python train.py --norm="batchnorm" --depths=[3, 3, 3, 3] --decay_fraction=0.4 --final_lr_fraction=0
Rows from block 7 of a small image classifier, named by matrix and row number. Each number is 500 + 50 x the weight over its row's rms, rounded and kept within 0 to 999. All counts start at 0. Numbers have three digits each.
Before each channel's rows are labels from the 100 images, of 14848, where the channel reaches its highest value: "strongest on" is what is common among them. Only what is clearly more common there than usual is listed. The data: rosettes with rotational symmetry.
# conv: 3x3 conv (model.blocks.7.conv.weight, 256x256x3x3, each kernel summed), inputs 0-85

strongest on: six-fold
conv.90:571436483520459588502513387473430480449513474429510497460441482524485479426475462430437469571515493492430494426402549601479518619472574556514472471440486558515581435500505528502496427531497410575571526430453520524610573460506528553533511527496485369564516484

strongest on: eight-fold
conv.178:449535477471350459491531459483477575432460437512466516535504488505485463507523473433373499533467438475576513517502527462495539565525471562458411455522515386475564474526504553472460467558466569534504486361451463454505505484591492504386475489438516496547515532

strongest on: mirrored; seven-fold
conv.186:474538568488513423547536454499511414442376490456416522501545492535524458477481466555454499466487524499452453526461476489432567477460414465502453530441521451482357506553502474490448511457492488526495499507380529486517529426435430510489571535441496454499457500

strongest on: five-fold
conv.154:538571583495499543619520506512529474577520425387492510536452493449502560370530490480593548515554426612512469498352574614443544491465509513511560442483550609485583497526473468514532451512500510486506618563488476519552552588475463474498571562497480500522487482

strongest on: six-fold; ten-fold
conv.40:507472480429587574479480439543424465453556475466468450532491485525476458444565468452468519491473467645468428447444487517426516504533541462528467427448426636475556479446465531474501450514478521479469580487442438479490495509503417450473476441504499395490474510

strongest on: nine-fold; cool
conv.196:523480521498566498517527496546594485481395520565459418538514530411512512481431468582591554460516506517510409552562445461440506425437450509437575459542564526506488558551381506508484471560480567470518540554500373363497429491513466396420465447413469522529462511

strongest on: off centre; three-fold; cool; order: four-fold
conv.30:444442483502568390454479473551530573522528515639435538506517442493544551492479484489474501493462418510426431561564416384447485469595485529471514451510509359574463513506499480526459503491435546472477503453577466398451411530526419506465430519401554520501544599

strongest on: eight-fold
conv.20:454452491483490461407442516340540428523494542455400502496433488521516519573527550577476488454563412424411526502478560544516498489453502465392572496444529477568448553485503490454369423502447537517527475491530495463461448553531407456501470518468387537354491449

strongest on: three-fold
conv.214:531470499594542420542523497547583419511406499478441428451496529417495564502443477529613559508509558487493379526488458490346488417451470491470557529590578481512490574549457506511565521513518492483538522591470424393488525539442489428373411514433465539510463464

strongest on: eight-fold
conv.91:495513516467541544563536517496495496410495452501471538486481493441588354383509490461431541556539531520496460522444391456435487477496461477462517501494487529613497472545486508373595534507511520483404559473411449504491532417497435465491512541489529477490496520

strongest on: seven-fold
conv.18:550465491411536438486515519581412528393479513549514532454485415465562354461446467454450441537441556503483475513536392495421506475517528487519456578419493441567552416478539549421508513521530506358427528450417475469474466427531491552536432472524538460557485539

strongest on: nine-fold
conv.198:583455409443581598518479470564395512505481447548526376584465512415498457403451481421524474474483459551436377489489498505443479451535498482471529463484481612512434440566439489481486466469536505463479580547486503435503501508471483470354552491505512459503489498

strongest on: three-fold; four-fold; cool
conv.48:623487490516465441555616466553486462496467455448456501441468520479483519449496445500528496537514537412416410554459488581503476436402544440523491543566544516434496496530378446534560544476559452450479547531490509427493552453393485511405481519551495485579522464

strongest on: off centre; ten-fold
conv.71:537485425469508495491536478563430521518529401525503591488474453536498513490499434447457472474468480470440457541425510503475483480610473474450475514446526505535505486540488552491408497519482526528499509360491474405443448466537482466511482479513537409466491566

strongest on: nine-fold
conv.134:550456545499528542454533468479511473440461510392432489449442552455576513467471481485379442506548578459457475369404486519457530629498488525493504533536482489566537500406462578476537492553443485558492559507504459505601494539524487555480477516481497475552451523

strongest on: grey
conv.171:497497454610447462510460495580536556563455409546546493515540444535471504537420514534544476548471504512497583584514480410411459530575530646485403533566508442426499491562411540574472545556564515534516431430592514519440440461570522495566465383458544451519512546

strongest on: nine-fold; ten-fold
conv.97:495442489557541584363503534541570461463507503468533500600524496415474462533399536570503462569441457538484452512473450507488448489458537467477527457560465561534480557462485483511549534532462576427534572580432386481404481508483496460483440483566532537559456504

strongest on: eight-fold
conv.160:487406500511494507535512483560578510406547541562428496598521537385513441491430552553501505492476477487469493547548422425470520544438491552486523467517522513546518519549509499495497508531485633498489579572488415457483494485497479494402482500367527500487553507

strongest on: ten-fold; cool
conv.176:531490528547556504379523439494463525490482407477592593423514467523541471459470397418382456497512472567497473468451554543535534497583497470500503443440470497509579494420437478494459496450476417507534459386482502424500492432480539529561516496561523420544485608

strongest on: eight-fold
conv.56:513571540445461435627534454470456476484402454478447497522466546519524512405467497522510523494487531517384504534468484502403592486471444478498454508394438463434442474517457455467345511443521526497446526438443574464509561503526457485511567511434494470526495497

strongest on: cool; three-fold; four-fold
conv.133:526431551551549465395517545574537511512622573497498537477561519475606500535441593498481429616557494466550530475473498492539496553528563526563585512617512479614444525455544500531483512526518452439508506515605476621529541529531519557589458534537591547521494594

strongest on: off centre; ten-fold
conv.86:434481460431479578530441521453436532513512483546477514639446439505496483470546480470464487453463455435493443558472510472517459517500500450457514419450534489495467424590455471494411440482491582543482536502488454455471442411464529480502529448515488473529508547

strongest on: cool; eight-fold; seven-fold
conv.125:459562523543522477602466448507559470527406427368517560484503499457490506481476474595513515479452504556468465502413498465429566433465468530464455514464438520466460519539443485491471495487490461491471540530498553464429442512466453417537500466488426449469497460

strongest on: seven-fold; eight-fold
conv.111:479497439561521529441412512413512460506493453483477473475454543528462536504456543480474543449560432519441460502470481451449510471493541536405467471455468532501546559447460494500458442481483499526478576408548455336549548499505424411467518521507386504426482430

strongest on: nine-fold; seven-fold
conv.155:562443519527540489440511546477508502524567545519415530519565478486513540582473524552508470475522354464523519483526525587503474470469468480516422463509596501500525570395478523546489421501386562451510574517531424496529446615544423542494454504462510547500521478

strongest on: off centre; ten-fold; dark
conv.53:531493449458398553581503493530445519513451432561567418540435466517485469456544495490508549471441484411483528480479568532510510552512509531422471521501538536471544457589394480500433420508590514595469526453509536506468538477513557412480544508535555450512535546

strongest on: cool; four-fold; three-fold
conv.137:435411444520441564497426413575496451513511466488486515501433423597506451467550301578465451499457463503454472554416521522524441542490401551529463495513523475478491487554471417528457515475430497400431477518460543516430418431481473550429454432532565435529593527

strongest on: nine-fold
conv.225:473499482475538559578491486445491506449432494463446549535456494456535436468516459581395461444463524528451500526469503448479529525474510564495427518428404489526510469532469494422437493492501551537412566498481478462470506415504440509529512475487495475526549520

strongest on: three-fold
conv.189:535466593571453471496527516453581472446490581469443557493514511366593501533439511574550516496591567497504463548498421451431505514435469473525540589578560504578481537501532476481493501480493503496462458638518430482540526581439501542499493516406467601503539472

strongest on: nine-fold; ten-fold
conv.207:538519568448486576578514508485516570561486466536517486623530494458578558433469517514542547420485476492465494531498503531425537511468553516462539526472539551543515447598381486496417426533536561556452523541577468449470494475519504441540576447485537455504537539

strongest on: nine-fold
conv.26:469496537483553538531449425512432552433491473550483587559482444412595454411495435459509459486509559572491419488484458436496513531557518495459579481508470544584490419553494494463461461471536593491438517553472400501516470550445463544498562448482535395529558595

strongest on: three-fold
conv.148:407513545516376496472482510488506502463551606481445473534508460466581477514400548522557497556505480468520598507511399362488525507475576507528440486618524474519438442531562492478528537538478523451475405628536457656489493510521502527588483423447546570518496509

strongest on: four-fold; three-fold
conv.139:521541526568515566493533587510538505467516495402600586535571465433427481505368501541511493535481455565551463498449454514427493420416510463497479485520479527495526522458563499534594454523433512486571527572431410518465511516434508457547502520603435515481477402

strongest on: three-fold
conv.244:507482441501392469526499481576440491544470431480521454546447539525481552456503454393517409556469540395498419518430487478430478490526472520497474486524520455472474527575440530515444534553517503560559526529485467485488477504492464470469426522502504436513489486

strongest on: ten-fold
conv.165:508524536483484537516499446515465502527501441423513568498483422485532520427478462442557522520518523574508435524407533528438560462552418519401511531574565553510501463514519538442470421513531420506463466510507498491444447615490518412533530514465457468429490514

strongest on: five-fold; cool; four-fold
conv.145:536578546477579443576479490512479501498578471473472477451465566523501509440506578501480529512622484457467531491444512522424548511494586461538493496488538511541567509498471545457507491565537514537526569520450458500668587585546394470527506515451523487508474455

strongest on: three-fold; four-fold
conv.41:527476512551571581408488574480554484463567498461548530467507491477477455526385498561449442526441458500463499422475510524496484491469562439571529461473423582498497536431527454523579556462422444484539541536462437478455534457437487564576492499623515523550499503

strongest on: mirrored; eight-fold
conv.76:507449505524549448442503446530494475483452505529524496473488500483504476498482452475450480444594523442534461486541483485532472491525516412495426465472463512473501526426388506518510456484503469487505507448557500464602554450435525498580618492551510424485471573

strongest on: four-fold; warm; three-fold
conv.33:518533516618550327595492526535529383528375459435449526399515512422447574522454507528603561513530515555576391507435534520419506451520501514499525497567525470453510555482494555487568457519487456488561555487486463355496540598516456449464462524516483552524448459

strongest on: ten-fold
conv.136:459420438465490558499553512600434569441481572515457541600513540382475508488460508463506418483520445561552447529522464454423453471509513490502414529530402539491447505473530473405453476501449590424441532507498414484541533536442480471439493484400556576506499551

strongest on: off centre; three-fold
conv.184:458448445572431459415467545447531444474495481444479554501471442441482501531370524528474451543481482428491542476469458482479420517434474502495434465603495418514421510442564443484591480481414498456452469505467481505405431498485484512562442484506486536493485493

strongest on: six-fold; seven-fold
conv.25:461455544444561550484475457520424533462512484535538486471465546502569456392582472416451522461590564469489477450482437430446562489551457472491510540464503495580514467511495564442565468529519492506495538518369398535563560434500418514435469514543526431509539505

strongest on: five-fold; six-fold
conv.28:588474559517482506508540452519550510580496492442434506498500402575556576476580456502504457564566496494427483493363547660536479504415416472495595469499543565579509552495555350580471433426520539470557549576511608555541466559452489520448513555427531471530492521

strongest on: six-fold
conv.21:451531579429517504521513513354536468514532527393498568468464503462598464465493513509441507477581504511521524496376478566508544527453521458498523519442503529578524534452551517422509364483490480441427528477467513521549579536495414546511525559511483553457511473

strongest on: eight-fold
conv.157:550513481488486517548587568514520468482395480469496508548512439497492342575488505558403533592386579482433471476502456593521519591475520468394488572455398502513553533467411605437534431581527583423479565425493531507410551364543451509471486539510473542499518465

strongest on: off centre; seven-fold
conv.230:566526541504505384486553485529526545514460473546514569466441495480545517482477444497420510500482544411419467523523542529547575543491445543490499523477492390550553547497433537476371484536551507530463502405569520323533509431532526495489538537462538485508519550

strongest on: ten-fold
conv.181:510417476498500514499546454531429546420584471484543606462490539398537497420446527407513470503550535482510505445427453442464433471476568458509544530501501591541520412493525490437448456487530508461443483484460404537564580537454500510542515413488500400511492496

strongest on: ten-fold
conv.24:438413412525494521487439470509501555489555482448561539519477486402442504546478485508442401466486458480494480471509449402464414474484599481442385469524386440458456495436481425535487514447421516439454501504519431494471415436425469458522466485516429509472510472

strongest on: seven-fold
conv.42:530413491590501492456553471516520460471535501444497594453518501460603511499416440451496433548558555503494463504468504502462482458472495472534548556546561521524479548472559452461444547456518403476562430522506435513511503518428545532512542504522554484521526540

strongest on: ten-fold; nine-fold
conv.10:525406502477512602466511521493546508488586506490525548467610487418572470485410561450446438529488495507466496420529481500460460470537509450540536528432440643600409531432511485509422584460493444519521509528579458545447478515464471536543457536495513475447523524

strongest on: eight-fold
conv.117:390493445481480398490497423540523440530406464479384490595541476478457549511491508472553565479499404565524534519493479446384456480480425547450425504579575407473416518476466552504544443537393574528487488471507484524471423559565487466352422490440463551455467432

strongest on: four-fold
conv.84:553420504539519408528593439496430575403455495560451583507470538417554490494454491498481464488543566477440439522518482457508499557486454524459509569493515438517560510511471494459367450504539552495456514452498415377557578516516528504436508479367522484545538554

strongest on: five-fold
conv.180:565361398480498506552597432520419499441521551494464561469535478561470464489469501481501364529494549625554525496524520530528374523406521457468517550479497518402522509474581429439402481452577461419569516511485530561499556564461581561462550415471517475494497493

strongest on: seven-fold
conv.17:482525496552488568470436495500508494516553455449524456492513489510511510505489495487473558535524356399475497473443499518485507394503481538504435390519520515542559512464396574611543468542358518521442489425466480506548420431512494481459498500518492481512460499

strongest on: nine-fold
conv.75:511427476399551567489466443461449461464486506519424396588418545464481452434466503471606479431529554420418499480468460467463435491477539404463534440449557592515467466513444458500473422483558586476460585556480411503534493467472469496439515421441521424468459488

strongest on: off centre; ten-fold; nine-fold; palette: cool
conv.22:551455543532560510567448413548581443483490520494443514549543477435509487499476443566563495440473563554475403499476528510434484505452472501451613492489546593496487567555436529556430473518527582504516514613489454455460467562470498399418434511441506432485508449

strongest on: eight-fold; seven-fold
conv.245:543523492484466484502546557450512482562480510501505536604523481508390578551501493574586517405481407516492524570478559558545484500483524493478401470534570488370527509457421516514486465502463613513479597538587488466466431536535453548538511477537474506445584410

strongest on: nine-fold; eight-fold
conv.212:550567549551454474545568459453524496552443484436507441529465466510481514486527486539494572488476481537528481569442549569575562606386484527482465466512493488446535521554457478467539448512491513584498560439520621463536552456453561539432580542483427500540546497

strongest on: nine-fold; cool
conv.144:540500561490458533574547476451538476512422473408465483508535511429584503466480482538539506476517501520463449565415537579485545442403374487503521507389489563529415497570469420449368482424549441489448508488472538467494537509429448508544561511461462474507537484

strongest on: three-fold
conv.226:587378516623490443440524542541517443441588555465519599439539513386572489521395498506505416541601520533508446523470483480497498551451535538560579544529530515551514557493509487483417541539503446449556522518541410470536498459474548576545533491506552502474531536

strongest on: ten-fold
conv.228:496451419427533540504522373501429550502469508513504464453436553442452447486532493445456565445543520508459506376565574444544444508540557533500495435407460520451557490461447512427521459478564444502500484424581495496605579488495517505535485511502494439498517524

strongest on: ten-fold
conv.37:434516489506436417535437434549453539502483414454576487467462500465432502437482452497430397511501512503436481457440470407433526499573503515506388470461388423452480472400412531518421552479452454516416490441561510448508447446496479488569479472515499455478467533

strongest on: five-fold; warm
conv.93:512474521446547470543442556522394507456606467513566539484438525498513489426466516451481438449575500506513445547519508496467542498535584437483488493453536388525545480526552552427415503508529424487538473450466460393562545567503406422554492494578537494495457437

strongest on: four-fold; five-fold
conv.211:504465458444514586623519562495433492471631496424550547507528536423458490441436625441498406504528536508514496461443463499403442480467584456515520538487460580545495481524512527502492430531566456536490612511477476518564616594471482502512568539519490495429485432

strongest on: three-fold; four-fold
conv.126:516404485523482445467522449562444574431532445519489548474495492372597493435376505465476384543557526531440454522516447415440505503522510547507508567542533485546474499523494519475347512512534469477471489505505419470511459578540463491503520460409580468499557601

strongest on: ten-fold
conv.247:476416481509560539471498447576509481518534490528472401518516534483542499464521499404559515555520514545481436447491463509418454436502544447510608486538540563590433546546485501504575544514515502501578541628503457533508521523468489476360368552454545460510485542

strongest on: five-fold
conv.51:479416368504457478466521456516357599424572434513550580482484561490437472524399549442457403477537500498540600438466492399528396561502533525501436484473434514419585484458472490515419471479530530549475512401482477576579581489506533533531530361453471458492525527

strongest on: four-fold; three-fold
conv.130:517483511558569431509500461557537438541433469495414409491508505424461574493471489459626552521535503542539405469500467495368467415448511484469556469613563533479475541512432531529601502522478515508553528576486462420492509575462467406354405521467464498526433454

strongest on: six-fold
conv.223:568437424490415511458570514472469464513441536481445490480573522571366495481534529474496442452576521532454469492521532629526380437365405473454536540484537550422520543459536384522487345393555486479510631492513555494556578527428512524419450550462419518430462366

strongest on: ten-fold
conv.185:552569457562490479519508565534472468506507422505595514458466476479468498490481472517544551551477403558569417547474546506524528395558509505511505515491468512485475501530486510494428569524528448488559486405476535410429439530514480459529532480604470478461521479

strongest on: cool
conv.74:516440417477536555504477543552490508467568527486511510577500485479426516491554494525549409492445451541430410576529501464557429556449483532446610402561465493491504536533490441487437456501455538530469527572572460447390429504445470420462474502538470496414524425

strongest on: cool; three-fold
conv.66:478546523586453318442489606419524464589487519475439530496511437527443579546512555533536531509539551440548475542416480518454458515529544507508413524584577439442479487486481500553551496472537535530502463441637526372494460541468477464592429500499441557510485465

strongest on: nine-fold
conv.246:557597532514425384516500600535447469476501476552544503496485474496485434513452504527434492547471460463497487531499574534600573525560565491487443479441476386434532494527429511451379494545570517505521513397535537450512535412539530505613569514587555525515540542

strongest on: ten-fold; nine-fold
conv.35:543475486514557505520466417520510458439525469488508407434528558414509460453350472478460501496518483566466486404491469412360487411439441573424503485470476605554483527500507536522473471540463509523577481549404421496500497556507491389467515487407470422445461462

strongest on: five-fold
conv.219:467473498532414458492561531382459477482456542410480595453541495471456556534465473500506462435575503488537503479481470504488446416312469485479439524548522511445472487402516465493541370483488500426472512507484488469587561515447560485435535527437349526430476325

strongest on: five-fold; six-fold
conv.94:569462552538538525525525378495564473561504478407417478546437430429592535408458503549513545562482464422482443492330531569459528523426495505451587478499555566571520545532451488543537418539462509478514460552488438474493432515493417453489469473422483433523461526

strongest on: eight-fold; seven-fold
conv.159:518506491437496550594519515452473520513432499555490480563444460540488467486568502513419504449422420415460527571470548540581528654519595505515461439462495487519551465554390482489453431499517542547440548468561535477476516391516456556530537487556491469523546563

strongest on: nine-fold
conv.108:530528476493572492475481500497423513446436379499594496403511491390495475440435457384462510485534479547521423422520549456499512476483525485486522453458465582544587473482416527498482450510462445507510539396487452504544501509447539490479539491534432397480467487

strongest on: four-fold; earthy
conv.13:540402544601504402504516493604538596465519513536486578516523496431548539505447558547554461468527477477427450510486495437401509557431455553504497542518507471541600527482487437539434502525499556462478587507530447507520537540433491514457517511342529486555609581

strongest on: three-fold
conv.138:597383481555474511501517547554497460456546576488545500419597493420578488518411518506527447542548527453488437427515497524458457502459469516577560522514509577547485567489504459508446581511531391442554473528538433438501470463433552536508528534502561516471539480

strongest on: nine-fold
conv.172:489541466472464532561512476484513523486499484499488509506465486468484394561477477585406532435385475422431474549487529503497550509503541513423447460381452512504616467542417492467437473501447527519420506434510468414476442328476529452512520476447477512495497523

strongest on: ten-fold
conv.9:422521445512375600485447506491465509475490523468475471684400430468472502512480506477586500573447474477544514560450480452531446524458519508530486430582541529497451474606472477497572495553483610492575485621425437575429437471489530541513485429526531520555506492

strongest on: three-fold
conv.68:524520511547497390508541530474539564542438503525441527476513519482532523560465515563520487481492483533508415586526614520572559549532484570454573529475547431501503529523488500495364461483557451482520521380590543350493542538531492501529546461541519566560558566

strongest on: eight-fold; seven-fold
conv.205:559484505490479528405471596342535421509496477440442515461540462500521570581464546512459496444573493375442472541469492507468499545481471484391510508506549541581468531447488530517497439530478500582495546444610425425527484529530392522495481535454371528337527446

strongest on: warm; three-fold
conv.122:578452475418466482507536492438469523445501546455452583479492488527403450505452487548455394420522527518393558529468493534556427544377552482465453528485549514355557485494535362440449455402546514448451567524515555487497561492450511541511543488487459502448552468

strongest on: five-fold
conv.73:534358393506537488505533444466371548421533508545486569444535491529489470507431508417443409506547534553549537450570468499490348504488556502444492527444513501507537495457519530447401424506576495450572495424456474511541548564532517523476522377479527418507486516

strongest on: six-fold
conv.208:549495461460439419513515446461452431458478572445505514456554518558359478518477499473444464442558547566452518464501506550488462474441491401482442523430464456343529521421601478467421484440545444505483575478497600487601564520457523524454463509441390505466450418

strongest on: off centre; nine-fold; ten-fold
conv.99:467434542468520470476498455522498528487485499495495595469539499475514458500495417494474387423539544521439452524479545546512505476584429462490551465393467497512555512433509466453373526428506476501420544498534491503494474461471589493567466498460528421475478625

strongest on: ten-fold
conv.187:541527474440528590529406518524516461500521532516523423489489476418508447444534523502530544523461432571490418415533538506525516469531518511532539452415431653521469475506400567493499539526516488512554537557493490489476486589503458489448476560525492445456536442